A small sound classifier, trained from scratch.
Model: 4.83M parameters, log mel input, layers 8.
Training: muon at rate 0.0044, 29800 steps, batches of 128.
Data: trained on notes from a synthesiser with random patches, 78125 training examples, 48.8 epochs.
Rows from block 3 of a small sound classifier, named by matrix and row number. Rows with one number belong to one neuron. Each number is 200 + 40 x the weight over its row's rms, rounded and kept within 0 to 999. All counts start at 0.
After each neuron's rows are labels from the 100 clips, of 14976, where the neuron reaches its largest size: "top examples" is what is common among them. Only what is clearly more common there than usual is listed. The data: notes from a synthesiser with random patches.
# u: gMLP up (value half) (model.blocks.3.mixer.u.weight, 768x256), inputs 128-255
# v: gMLP up (gate half) (model.blocks.3.mixer.v.weight, 768x256), inputs 128-255
# out: gMLP down (model.blocks.3.mixer.out.weight, 256x768, transposed), outputs 128-255

u.104,229,192,202,121,286,191,215,175,159,212,175,196,246,211,174,188,233,141,266,177,197,190,199,282,238,227,215,237,127,238,251,179,229,251,186,199,178,192,136,206,196,216,211,263,218,187,147,220,190,225,162,267,155,194,174,172,239,141,251,169,148,201,203,181,243,201,159,220,182,183,218,123,221,211,163,280,203,112,180,181,241,274,125,100,266,203,181,136,217,204,202,212,196,235,221,185,181,104,178,223,224,158,241,186,186,184,195,229,182,231,202,216,215,242,185,197,140,236,194,168,281,240,155,182,136,136,180,223
v.104,218,221,258,125,269,167,155,192,169,138,214,152,163,230,277,244,145,147,205,208,219,226,168,276,186,244,170,206,150,151,147,192,199,244,255,214,223,262,231,242,231,219,240,275,186,266,163,174,234,180,193,146,93,214,206,159,282,152,228,206,227,195,181,215,226,205,124,192,261,256,201,172,215,248,171,190,182,206,189,165,209,247,204,146,236,155,143,222,238,214,196,201,220,176,157,231,238,198,195,142,206,190,244,141,139,175,142,235,123,285,167,222,264,233,234,200,180,171,201,202,202,183,153,252,195,193,242,124
out.104,148,271,191,149,228,200,110,234,111,143,170,224,218,140,204,195,173,191,270,195,149,144,199,210,170,227,86,194,169,222,220,256,234,214,230,188,125,261,193,126,258,193,161,229,191,159,182,157,134,118,180,221,262,183,174,177,216,239,214,206,262,197,251,251,254,196,153,224,204,253,212,173,216,230,221,169,174,161,172,243,166,167,157,169,259,205,154,213,141,192,169,197,230,235,240,271,185,210,207,211,250,192,150,134,161,247,280,242,190,265,208,155,198,183,153,153,254,144,199,186,204,97,220,211,208,149,235,251
top examples: noise; notch

u.393,200,218,273,183,200,167,197,160,201,190,207,194,191,115,198,176,214,178,244,166,160,270,285,160,232,316,115,222,248,179,227,215,164,190,171,179,173,153,168,270,200,252,209,140,204,218,238,168,72,155,209,150,99,135,230,255,207,201,205,191,198,221,227,134,242,203,181,161,186,237,192,154,168,142,157,198,168,168,185,119,193,231,157,228,191,129,229,174,206,206,213,189,223,167,184,201,243,166,199,182,182,155,247,243,166,234,142,169,150,190,114,212,145,191,186,147,229,150,199,251,144,192,180,212,250,270,228,200
v.393,210,181,222,192,142,235,196,176,219,200,253,270,211,198,223,256,205,199,189,162,167,210,201,150,215,161,206,189,169,208,220,195,127,234,287,206,142,204,131,224,190,181,208,207,281,204,134,174,152,246,165,256,118,212,226,204,160,190,159,151,237,131,203,118,189,243,185,153,234,234,88,180,235,175,197,218,196,179,191,208,133,192,186,145,139,240,196,190,173,250,242,200,139,147,272,228,227,189,224,180,168,242,294,205,138,169,148,214,235,228,208,216,185,133,150,163,152,189,189,162,116,217,261,186,230,222,128,175
out.393,161,181,124,265,219,184,224,151,216,170,122,202,205,243,223,146,194,170,188,249,133,192,241,191,293,262,183,192,226,228,192,284,214,173,209,219,193,179,256,180,288,196,174,148,179,145,230,155,266,225,225,176,205,224,162,238,161,241,182,123,265,226,250,221,182,236,181,242,198,162,178,234,197,173,167,202,165,150,169,119,204,154,280,205,202,194,251,207,165,134,185,179,136,262,246,171,202,189,198,170,236,190,158,204,213,176,257,181,251,231,207,181,178,208,114,194,156,131,183,143,226,234,229,212,258,81,182,140
top examples: noise; band-pass

u.368,204,188,232,229,287,181,224,198,243,210,161,269,181,178,204,153,275,203,244,169,190,162,177,229,148,156,157,204,219,270,207,227,198,246,274,195,289,132,198,181,228,242,198,119,211,180,291,177,242,228,212,199,174,255,217,229,173,204,198,265,157,274,182,187,231,224,231,207,122,148,127,182,182,276,247,206,235,220,142,193,193,149,209,209,148,206,187,234,250,173,208,190,259,176,229,215,141,156,177,210,165,186,114,233,172,272,266,158,256,223,165,224,209,236,189,195,166,172,158,220,221,279,181,219,184,205,139,220
v.368,178,178,184,166,183,183,167,185,221,267,217,229,192,127,218,231,140,197,228,129,189,219,218,196,191,179,214,213,179,201,166,169,144,173,201,200,219,161,160,242,189,199,298,227,170,283,222,116,153,175,189,185,196,201,241,151,130,232,179,214,203,150,169,170,178,174,197,215,109,215,190,169,214,186,231,220,261,285,170,209,199,96,207,279,137,175,211,253,180,254,234,215,209,259,167,269,250,207,198,159,220,245,218,178,187,188,256,208,148,199,140,226,206,153,211,200,176,192,200,231,135,104,271,161,208,287,225,205
out.368,179,175,180,260,196,118,129,154,235,267,195,178,254,220,212,200,180,219,289,223,132,160,222,227,174,212,225,260,253,165,254,270,156,161,191,196,294,209,170,188,148,219,152,191,193,186,178,169,263,274,215,196,192,226,187,163,186,154,188,150,221,198,247,231,147,178,163,245,257,201,215,206,234,177,197,245,234,157,230,202,198,197,169,200,234,255,175,219,233,183,179,266,224,167,168,187,164,244,236,106,116,240,194,137,150,254,226,164,181,249,272,193,161,134,187,167,234,163,201,198,162,191,200,132,165,169,209,216
top examples: high-pass; harmonic FM

u.82,232,186,186,128,181,163,166,152,267,160,219,246,134,159,231,188,164,175,190,166,147,177,182,177,171,174,181,261,198,200,183,274,167,176,217,141,255,105,127,208,310,183,211,178,169,192,165,258,165,207,184,153,149,175,241,207,236,298,121,211,214,156,169,187,184,216,198,157,183,155,172,187,201,140,221,226,154,189,228,166,180,172,221,205,245,234,156,201,269,204,246,182,202,222,251,260,211,151,266,246,151,183,169,260,194,210,208,204,169,142,207,153,203,191,221,232,190,125,227,166,245,166,206,173,186,198,200,183
v.82,214,191,139,162,178,210,264,252,192,224,226,288,119,148,213,184,227,207,191,206,150,175,232,228,124,177,147,159,228,131,287,204,191,209,260,229,261,184,184,205,246,176,218,199,209,182,192,207,259,259,253,260,211,232,168,205,188,200,188,269,257,156,228,178,225,228,230,149,225,217,229,261,122,249,82,230,221,162,191,198,218,174,202,198,282,230,238,223,184,167,174,225,244,188,232,235,200,142,199,158,222,201,204,241,235,245,255,190,219,143,247,210,144,170,178,227,216,158,195,181,204,203,205,148,219,206,213,194
out.82,115,201,176,166,220,268,158,212,248,194,200,199,257,178,175,190,165,200,218,157,146,200,192,228,220,187,205,229,225,141,216,182,182,153,284,237,232,231,138,217,220,202,190,154,233,196,228,174,225,143,240,211,187,187,194,165,191,185,202,181,218,177,88,172,236,216,213,181,199,211,171,170,172,156,158,188,258,240,185,162,182,156,183,181,196,210,228,193,171,260,140,182,242,179,163,226,199,197,235,196,191,194,198,291,148,137,182,247,216,223,206,181,182,241,166,237,148,248,265,231,268,254,168,235,193,170,259,243
top examples: notch; bass register; oscillator: square

u.717,148,95,268,215,207,225,199,208,255,275,273,156,117,158,238,163,140,212,182,228,259,181,174,248,233,227,208,182,245,177,214,187,153,186,222,263,94,176,141,220,156,187,133,227,278,220,180,181,184,205,155,173,135,192,179,259,213,189,174,232,142,167,192,199,215,218,142,199,184,184,188,147,237,219,220,106,247,221,233,197,189,259,197,182,144,179,159,236,238,202,226,164,187,233,189,223,222,274,196,216,172,190,152,141,199,148,233,188,204,255,201,236,188,145,190,143,184,141,220,125,125,215,217,250,186,151,135,216
v.717,201,178,213,281,267,247,179,183,227,173,151,168,159,204,173,164,197,314,198,197,165,235,204,215,148,214,317,146,195,183,184,178,210,216,162,169,145,207,183,180,250,170,191,142,178,184,238,243,169,232,190,184,247,209,195,288,177,182,205,190,175,157,176,288,164,242,147,232,222,144,167,157,244,211,300,185,183,224,287,212,219,158,177,178,301,205,195,228,212,257,223,233,179,248,194,189,228,176,186,116,178,252,296,261,247,198,211,268,262,231,193,249,164,210,200,238,236,169,188,278,192,192,171,155,108,241,185,291
out.717,179,228,240,211,187,236,156,241,157,211,206,148,187,197,225,185,180,169,207,171,248,171,195,150,269,181,206,203,258,129,236,149,249,210,256,165,191,189,204,123,179,167,139,276,85,213,146,229,208,232,222,219,204,186,255,204,228,251,198,146,243,191,220,288,257,215,220,246,195,190,225,173,202,215,232,165,167,164,228,175,177,194,235,179,203,264,202,166,184,235,227,247,186,228,190,229,219,255,245,102,217,270,150,146,200,275,205,152,182,258,238,155,137,225,212,213,151,249,92,265,205,206,168,205,139,178,232,195
top examples: notch; triangle; detuned saws

u.278,210,174,225,203,185,233,221,232,172,200,199,209,146,235,156,173,192,157,215,237,203,204,274,222,249,203,229,258,200,272,117,215,178,208,210,228,260,237,281,147,175,218,137,187,224,254,170,152,248,199,210,232,171,174,191,113,203,146,193,166,183,214,153,202,161,240,173,158,203,174,254,155,189,241,155,156,189,168,127,234,158,245,186,179,217,222,202,195,133,222,276,190,144,166,312,261,251,168,224,223,182,239,243,177,206,239,277,203,154,224,183,249,225,210,213,184,204,232,151,217,181,203,172,202,189,226,155,170
v.278,196,190,211,219,170,139,166,203,167,221,262,225,126,160,213,194,166,192,215,258,188,186,238,249,112,207,175,211,154,226,210,185,223,193,194,193,229,169,208,230,137,257,163,221,197,279,246,209,213,163,273,234,280,189,241,203,243,236,203,242,210,133,253,220,142,236,218,272,161,155,206,231,199,186,218,140,183,121,229,148,179,209,186,193,163,247,189,215,203,160,284,136,171,220,163,217,187,208,156,114,259,276,240,205,171,203,239,242,148,190,193,205,134,195,121,200,222,214,280,164,192,216,112,206,176,298,210,182
out.278,209,167,187,149,233,159,232,160,173,224,216,207,135,214,232,179,186,168,250,327,181,179,171,183,98,172,234,157,231,306,185,262,126,254,175,219,159,218,129,236,169,170,143,245,238,203,158,200,194,266,228,200,203,200,233,190,290,264,185,187,193,224,216,154,182,247,222,256,158,104,141,192,260,152,174,248,192,148,199,203,243,161,221,263,191,157,227,151,205,195,257,168,186,186,232,228,303,231,198,211,190,211,211,213,213,136,198,222,278,282,235,254,116,244,215,203,244,198,149,150,196,160,162,211,275,232,225,228
top examples: bass register; drive

u.384,178,267,133,74,180,239,260,221,213,163,158,198,199,251,205,226,236,99,203,216,198,230,165,266,189,208,266,228,128,168,214,227,210,181,203,183,244,241,162,247,248,272,200,153,200,212,209,218,237,224,199,192,197,217,229,185,203,227,225,256,150,168,187,167,196,163,197,254,296,192,181,214,144,182,153,256,177,227,212,273,139,189,202,195,275,202,204,217,295,209,206,286,218,181,199,198,207,270,238,195,145,207,181,142,224,169,200,204,132,178,169,240,222,227,131,175,183,256,205,200,242,171,174,207,195,218,221,160
v.384,206,184,266,283,138,297,205,221,180,142,208,231,210,174,174,296,208,167,254,218,216,174,195,248,168,208,112,149,164,149,187,291,211,140,117,95,213,166,142,144,188,213,177,181,162,190,190,214,198,193,222,143,139,171,206,186,192,180,195,125,178,158,234,234,111,198,273,192,188,218,233,148,174,275,137,210,163,340,186,219,190,294,182,230,220,182,178,164,185,221,257,128,187,192,200,154,213,218,247,172,237,219,238,221,193,153,166,170,252,234,168,161,271,160,212,230,128,284,220,179,211,210,251,207,178,194,255,222
out.384,199,247,226,275,223,123,173,208,152,195,183,234,198,221,199,215,231,182,170,202,191,144,264,245,156,300,199,171,180,179,159,252,201,226,167,93,259,238,140,240,244,205,230,213,247,203,260,189,244,270,205,239,195,188,157,241,255,209,244,172,206,180,247,188,162,204,182,200,182,222,174,144,209,210,180,239,169,187,205,190,215,258,227,224,242,250,127,230,251,247,219,241,242,220,167,244,195,143,196,187,141,203,266,152,259,166,172,243,182,290,255,194,188,139,250,152,173,275,216,110,169,278,199,226,204,221,195,259
top examples: noise; no filter

u.127,138,262,176,185,206,197,236,246,232,217,117,263,158,203,239,235,198,204,218,264,221,197,185,226,214,246,187,138,220,154,255,173,200,114,216,206,156,166,169,235,160,234,104,169,131,198,218,176,170,245,205,228,179,140,217,191,196,215,260,213,161,199,245,232,104,176,198,152,102,245,257,174,139,224,200,198,230,147,182,208,204,219,250,171,165,225,175,238,178,239,248,192,239,151,275,184,235,153,180,189,186,175,239,187,250,217,233,215,101,187,255,176,204,201,210,179,154,173,155,202,174,250,200,113,192,193,109,225
v.127,252,238,189,214,210,178,254,228,155,198,190,224,114,172,261,217,211,245,187,226,232,174,184,177,258,142,190,168,169,186,254,158,228,99,222,177,199,140,83,165,157,163,214,211,200,213,184,213,199,175,159,241,215,179,215,178,171,192,278,181,234,225,211,182,203,176,211,204,117,197,156,194,85,254,171,255,151,153,167,252,176,176,271,271,252,269,202,225,186,210,288,247,234,275,248,170,239,181,163,114,161,145,219,180,239,138,151,160,112,214,196,239,211,243,162,254,190,175,221,275,151,205,228,194,235,228,191,181
out.127,237,241,228,252,229,250,208,260,228,184,191,156,197,123,162,199,211,183,248,208,248,231,161,190,165,178,161,219,194,228,163,235,157,205,262,246,250,225,133,137,143,195,221,172,244,230,169,206,181,191,157,206,271,190,193,263,162,175,188,215,238,248,211,178,236,187,208,247,132,238,131,174,159,261,146,269,175,254,213,228,199,220,279,228,244,254,198,291,195,235,212,239,172,225,181,209,254,209,220,137,211,274,178,136,161,248,149,189,123,164,187,221,164,206,242,256,211,192,244,202,103,178,220,175,185,196,224,197
top examples: hard sync; band-pass

u.524,213,171,203,285,201,223,126,205,228,257,194,201,186,240,224,168,212,234,144,178,197,197,175,183,146,190,170,200,242,255,175,116,159,171,170,200,282,145,216,265,242,177,196,219,149,200,191,191,189,232,266,218,178,204,167,134,209,325,149,166,207,213,146,199,166,207,184,168,250,225,251,262,254,186,191,256,228,156,160,185,197,242,250,152,211,170,120,274,206,264,254,178,222,179,215,169,165,167,295,207,215,237,223,171,270,254,183,240,180,220,196,186,158,176,283,164,219,141,188,173,199,202,186,222,197,166,230,199
v.524,215,120,210,227,209,227,239,246,243,185,261,249,175,148,228,265,179,280,245,153,227,200,246,253,188,159,177,245,246,203,262,204,177,188,226,196,224,201,261,185,195,212,174,160,162,178,196,211,131,230,232,230,179,184,240,213,179,169,260,143,97,249,254,119,147,194,129,273,225,285,217,217,211,264,213,109,198,219,221,278,221,179,202,229,137,159,193,218,178,222,174,184,247,144,238,118,204,165,174,202,254,203,168,165,205,178,169,173,151,250,196,174,168,151,241,197,173,243,247,130,196,215,202,274,209,257,259,217
out.524,232,133,230,180,197,175,290,204,165,207,284,195,221,225,243,166,154,283,232,218,185,250,166,222,181,175,159,248,220,271,270,229,241,261,141,164,199,205,222,232,204,215,274,197,234,177,195,180,144,204,182,192,227,158,251,202,162,179,215,181,181,237,230,220,173,187,209,138,214,251,249,161,199,304,188,106,175,240,259,217,144,271,212,199,172,237,208,220,243,164,236,193,161,131,153,207,175,217,184,266,230,265,190,164,260,193,197,118,180,177,202,171,209,117,153,224,237,219,205,181,217,148,189,267,164,253,152,168
top examples: notch; filter closing

u.698,209,210,214,207,179,198,199,173,129,216,258,211,138,199,219,254,140,166,215,223,235,195,174,200,149,237,226,209,267,179,272,171,261,237,189,110,188,165,221,200,167,145,209,155,165,206,130,210,277,188,200,255,141,230,150,261,152,182,161,298,180,129,275,263,211,185,193,221,220,160,222,245,286,146,173,129,146,251,227,233,167,184,201,208,191,184,141,250,222,205,112,185,225,162,160,288,220,264,153,264,200,211,222,155,133,201,208,180,228,255,237,205,182,193,161,211,205,272,223,207,217,246,211,180,164,180,199,253
v.698,193,209,206,236,215,234,189,257,136,265,245,209,147,214,286,198,155,262,198,215,156,242,206,163,168,190,208,220,246,218,261,177,247,230,219,132,245,173,206,184,186,159,218,194,179,121,240,163,196,226,169,201,214,257,231,221,207,165,224,220,298,217,263,230,180,202,229,197,218,276,222,199,150,193,257,197,188,190,213,199,211,156,268,208,207,210,206,170,238,211,193,236,213,230,151,135,189,216,237,222,216,222,229,256,173,174,205,180,163,195,208,250,185,237,233,191,180,247,209,196,232,206,186,185,161,165,196,205
out.698,215,219,164,218,187,188,156,216,220,226,109,231,175,209,192,154,165,271,164,204,189,202,235,200,195,223,192,228,213,182,184,236,254,259,179,216,127,198,184,232,253,228,212,174,186,147,121,238,168,295,242,222,222,281,217,188,236,182,271,189,74,253,300,192,221,186,207,227,171,228,162,235,230,244,206,148,184,263,247,211,155,223,236,266,217,157,240,236,193,282,206,184,186,187,209,210,196,194,213,170,249,235,178,194,234,248,142,169,286,255,246,189,108,183,138,210,178,205,249,189,228,235,253,158,233,223,185,197
top examples: bass register; harmonic FM

u.661,275,202,211,168,219,214,203,254,293,217,250,230,198,136,265,190,240,148,186,256,228,263,212,291,303,183,141,220,195,214,216,189,156,190,227,215,216,186,141,153,249,199,131,186,187,215,183,232,195,209,227,273,150,186,202,175,252,199,233,154,295,232,211,164,178,190,192,271,176,237,246,222,180,198,216,229,163,199,184,239,133,248,251,232,152,139,196,158,124,220,132,214,211,198,214,207,208,169,168,213,126,179,193,182,178,217,191,192,270,210,181,259,168,235,221,134,232,226,280,172,143,275,209,217,217,232,213,126
v.661,198,125,188,183,189,158,160,218,248,256,190,182,204,153,256,275,170,227,202,141,184,183,206,230,168,159,178,236,150,208,237,210,129,176,267,227,211,166,156,200,197,198,219,198,251,189,193,223,217,201,188,232,210,105,184,213,230,249,167,170,213,165,157,216,132,243,177,161,192,193,204,148,168,278,176,242,197,151,194,181,95,185,210,273,221,219,265,220,213,195,224,168,209,169,217,133,127,197,265,147,154,219,238,218,180,248,237,197,234,213,143,253,94,185,161,200,147,226,192,252,147,250,291,209,144,196,124,201
out.661,220,137,149,209,215,209,229,158,223,242,201,259,245,166,187,217,251,252,252,169,183,208,207,157,237,191,195,150,110,224,189,264,139,128,234,268,140,128,197,212,172,242,196,254,225,149,263,206,286,287,169,141,182,198,252,273,177,170,243,235,213,210,220,199,210,225,206,178,247,252,193,201,210,215,147,215,98,237,141,138,234,172,242,181,263,265,164,178,175,219,209,182,147,246,263,156,187,201,149,208,264,178,143,171,242,166,206,178,214,219,140,161,208,187,213,179,151,180,213,140,213,192,239,215,191,217,114,142
top examples: noise; band-pass; oscillator: hard sync

u.639,294,223,179,212,239,151,227,218,206,196,248,234,194,248,106,227,249,262,242,156,176,155,166,220,219,225,174,243,177,195,188,192,69,142,172,155,198,170,249,209,186,222,203,125,173,155,183,229,300,166,186,212,176,177,209,100,279,180,131,271,200,195,212,255,209,225,190,203,166,154,181,170,179,191,223,227,172,166,184,177,186,228,165,223,122,223,210,248,236,178,202,144,267,185,226,241,189,206,214,223,146,208,170,182,194,179,253,148,158,255,272,195,133,220,171,151,184,206,149,251,160,251,169,186,269,253,198,259
v.639,262,189,191,205,146,214,205,270,221,192,214,262,192,178,176,159,231,169,210,196,212,206,182,144,230,173,207,198,265,233,214,204,162,214,225,156,141,204,231,224,179,121,144,191,210,201,137,154,200,265,111,234,245,137,283,145,152,213,222,158,270,226,107,222,244,186,181,169,175,245,213,245,174,186,152,193,234,90,227,244,184,222,200,277,166,204,207,223,236,257,187,210,208,219,224,186,256,151,221,171,192,152,203,271,218,248,192,288,148,163,205,168,231,205,226,224,243,214,199,219,279,185,237,297,181,207,232,242
out.639,233,179,243,173,213,170,167,146,209,189,196,282,190,225,165,187,150,156,152,207,206,244,169,267,178,199,209,232,266,173,175,303,145,161,219,175,201,258,158,266,209,230,209,192,256,186,187,189,172,224,241,242,176,198,185,163,239,235,176,214,166,209,189,160,227,150,164,183,177,201,172,202,238,218,159,173,197,177,232,189,207,151,133,227,255,177,211,210,151,290,138,183,219,197,300,245,148,165,158,186,272,187,263,231,218,246,249,160,204,217,139,170,234,248,173,131,234,274,245,245,226,222,191,197,214,162,180,209
top examples: notch; saw

u.177,208,182,224,247,237,180,191,190,137,246,254,173,184,174,168,244,190,239,196,158,174,219,195,179,183,165,210,202,144,206,117,179,222,236,185,303,150,108,256,187,186,207,242,275,187,312,220,180,184,204,189,185,176,240,203,183,257,251,172,245,201,179,211,242,204,262,154,244,206,166,179,241,261,126,219,240,188,235,162,217,186,170,207,226,214,195,195,213,227,186,153,165,150,179,133,241,128,190,163,211,194,273,202,174,304,324,287,136,248,154,241,182,238,194,108,221,180,189,175,231,221,250,163,116,220,197,213,211
v.177,207,226,224,178,217,220,154,262,184,228,260,212,168,183,208,236,252,235,163,248,237,177,193,205,294,182,112,245,228,236,288,279,200,187,230,250,168,201,233,205,191,140,303,171,140,272,282,228,216,149,215,198,187,121,253,132,257,163,241,230,228,272,188,183,189,216,230,175,177,129,173,238,190,231,207,206,198,191,196,258,242,179,213,193,171,260,146,258,210,200,239,167,260,189,106,230,168,176,233,214,245,161,206,254,95,258,137,245,199,192,178,228,283,188,234,193,196,244,211,158,211,190,152,249,229,260,211,214
out.177,150,127,164,189,255,112,189,220,166,230,220,137,206,193,126,169,160,200,178,243,177,240,199,215,173,236,181,198,256,138,208,145,119,202,247,211,224,142,175,186,177,178,234,110,191,256,238,128,222,112,224,208,194,194,249,246,186,173,171,215,159,246,219,228,246,218,159,244,198,240,254,201,285,219,277,241,144,207,194,180,231,171,247,174,215,211,161,221,158,254,161,226,148,186,194,166,227,151,174,144,238,216,245,225,223,247,210,176,251,223,204,223,194,220,189,172,178,189,255,235,260,216,200,268,149,219,178,210
top examples: bass register; harmonic FM

u.488,226,193,191,242,161,242,221,208,221,189,221,202,159,207,174,139,170,201,214,373,188,153,241,141,157,153,204,247,251,226,327,150,196,201,209,224,170,180,191,234,223,220,239,174,148,201,150,232,224,159,268,280,205,153,189,148,134,192,230,253,235,163,157,117,183,230,251,186,193,191,257,227,154,202,190,238,200,192,210,125,229,244,202,203,216,216,216,225,232,215,253,248,203,243,236,131,199,201,227,238,164,253,144,163,246,265,250,144,217,163,241,221,245,188,194,161,166,191,194,218,175,213,244,219,226,214,145,155
v.488,147,201,161,180,148,201,187,224,173,125,212,145,204,188,153,190,244,241,172,239,169,231,271,195,212,253,177,183,259,249,191,228,284,277,225,219,206,226,198,198,214,114,141,220,243,222,194,226,175,161,263,159,181,191,191,170,172,171,190,133,201,205,225,261,230,131,201,190,179,208,217,187,240,96,138,160,225,205,221,210,152,239,200,179,117,221,229,90,185,230,257,176,170,123,186,244,245,271,201,209,142,259,156,191,243,197,163,230,177,209,233,218,159,239,227,206,94,220,199,169,145,176,237,243,207,244,165,230
out.488,268,256,191,198,203,147,156,205,136,246,206,202,215,163,124,152,246,207,191,176,139,231,277,257,224,163,221,195,195,220,192,265,208,185,201,207,250,282,257,247,223,203,228,190,204,202,141,249,216,176,222,181,159,183,154,251,223,204,179,112,243,190,168,202,223,206,153,174,146,325,166,258,283,228,205,244,233,184,231,280,193,228,260,225,227,281,244,162,199,164,236,212,205,168,236,140,190,175,220,197,237,172,228,108,185,235,256,265,194,203,265,197,248,181,204,154,188,187,184,240,248,210,146,215,274,256,196,228
top examples: high-pass; detuned saws

u.235,206,185,242,227,152,323,183,239,188,180,198,198,288,178,222,150,193,165,198,174,183,179,165,183,179,223,137,177,200,230,259,273,168,155,261,167,145,185,222,205,157,195,177,243,166,179,240,207,223,216,196,257,145,135,195,172,206,136,153,225,231,181,249,196,292,253,179,151,187,208,270,188,197,230,204,222,259,151,190,302,226,236,222,189,175,112,168,223,243,160,155,158,144,158,169,167,185,194,241,263,218,148,217,185,197,197,168,232,186,251,241,274,190,224,215,218,122,198,244,270,241,104,209,205,257,133,176,204
v.235,231,226,251,186,163,208,158,313,216,210,244,221,246,183,256,147,155,209,185,173,205,198,147,243,219,242,140,271,222,222,180,265,158,191,179,156,234,222,222,181,113,227,240,188,201,228,248,193,203,234,222,212,192,193,154,300,217,169,218,164,224,239,204,213,290,196,165,224,261,209,174,141,181,219,230,232,235,243,221,220,160,176,182,177,111,164,263,242,163,223,135,208,167,145,136,194,252,143,160,166,162,204,205,101,190,209,157,237,236,216,234,210,181,217,245,169,212,117,246,193,159,159,224,168,279,221,188,214
out.235,249,279,221,280,248,201,241,184,163,243,193,150,200,273,252,222,220,204,267,201,238,253,194,184,240,217,181,208,211,246,216,220,135,146,228,100,299,195,197,224,207,156,221,179,202,197,134,228,209,244,233,232,213,191,161,247,207,222,237,166,202,228,233,183,95,152,160,147,231,179,168,178,198,213,238,184,206,202,351,193,216,279,209,179,188,186,188,209,129,186,195,217,162,226,133,203,257,167,240,306,313,176,226,222,173,197,274,201,200,226,221,135,159,210,171,154,219,182,206,177,142,205,209,253,215,233,250,175
top examples: bass register; narrow pulse

u.623,185,220,185,166,145,228,162,212,215,201,284,216,211,285,113,239,173,190,198,261,145,236,231,204,254,165,257,159,206,186,143,228,198,161,288,167,158,223,242,133,162,200,223,257,197,236,208,187,203,223,227,189,289,219,215,226,171,185,115,227,178,257,170,158,151,112,172,198,230,170,156,142,269,207,227,210,166,166,236,179,135,249,177,195,212,220,155,139,202,259,278,160,152,182,120,250,176,177,220,271,207,182,175,211,193,294,216,223,197,180,164,213,184,241,213,204,195,114,255,194,158,180,103,242,184,133,162,236
v.623,188,264,182,204,169,198,161,178,197,176,155,289,162,229,219,199,151,232,182,219,170,175,218,216,246,230,228,200,154,230,198,185,225,223,189,121,178,129,116,230,195,193,210,185,205,198,172,195,188,186,178,135,283,271,275,270,126,254,247,232,217,224,188,223,180,117,145,260,182,201,181,191,193,217,192,198,180,217,267,145,208,228,230,144,199,119,206,170,227,170,239,196,190,247,238,229,192,171,228,180,251,150,172,156,179,242,254,212,130,324,227,150,95,256,178,226,177,127,291,239,217,180,171,193,227,146,154,172
out.623,149,170,179,282,253,274,172,184,261,227,182,162,147,211,289,235,270,183,240,189,266,189,188,210,147,203,195,213,154,191,195,159,298,200,239,203,204,200,187,253,234,185,246,233,185,239,205,234,112,169,242,112,243,247,224,188,156,144,243,171,181,136,154,187,229,279,185,157,241,195,275,217,203,236,228,179,218,160,170,179,193,181,208,223,323,213,237,201,200,154,157,235,233,246,264,169,223,206,224,209,157,243,208,227,215,165,134,229,260,156,188,263,204,208,184,255,137,142,242,242,192,192,241,252,252,236,240,269
top examples: bass register; pitch class: F#

u.322,203,198,218,218,199,171,235,206,230,235,200,220,245,205,274,215,128,241,218,255,167,199,185,161,167,221,114,159,167,158,114,262,165,119,196,235,242,201,202,169,151,146,147,210,169,115,176,189,185,206,229,168,188,245,185,272,221,178,252,185,179,223,140,170,197,159,203,190,185,211,183,215,184,172,154,204,125,196,219,229,213,215,193,168,280,169,137,252,255,149,204,214,190,217,204,251,193,207,247,242,172,130,210,161,170,222,176,198,179,265,239,219,259,236,140,181,213,101,160,173,195,154,227,190,293,161,225,179
v.322,214,163,187,254,138,176,193,156,164,220,175,184,220,210,159,233,126,123,217,187,169,204,207,147,240,167,176,225,168,186,186,229,144,249,307,227,224,214,251,157,175,198,133,194,249,155,210,185,216,227,226,263,205,209,141,259,212,198,243,188,205,141,186,149,215,201,188,235,243,211,225,236,219,264,229,182,142,143,231,223,299,233,229,186,255,166,245,277,177,186,153,222,188,218,158,177,198,197,271,202,263,179,144,212,265,248,238,213,199,229,227,181,181,293,185,154,182,211,181,216,195,169,255,181,201,157,238,234
out.322,245,172,189,199,251,205,246,144,229,146,195,195,199,193,176,192,222,174,224,193,194,207,104,164,202,183,205,196,147,230,214,236,133,196,247,264,204,207,217,126,227,121,237,174,179,162,248,182,110,161,155,232,222,158,165,197,190,224,224,157,189,227,176,204,191,136,115,164,213,224,271,235,195,210,178,193,191,321,129,179,118,226,216,137,201,254,234,248,253,213,187,205,148,207,209,188,243,161,112,155,204,194,222,194,229,184,196,174,74,203,157,203,141,184,192,219,185,185,228,146,99,204,151,165,156,292,213,234
top examples: hard sync; ring modulation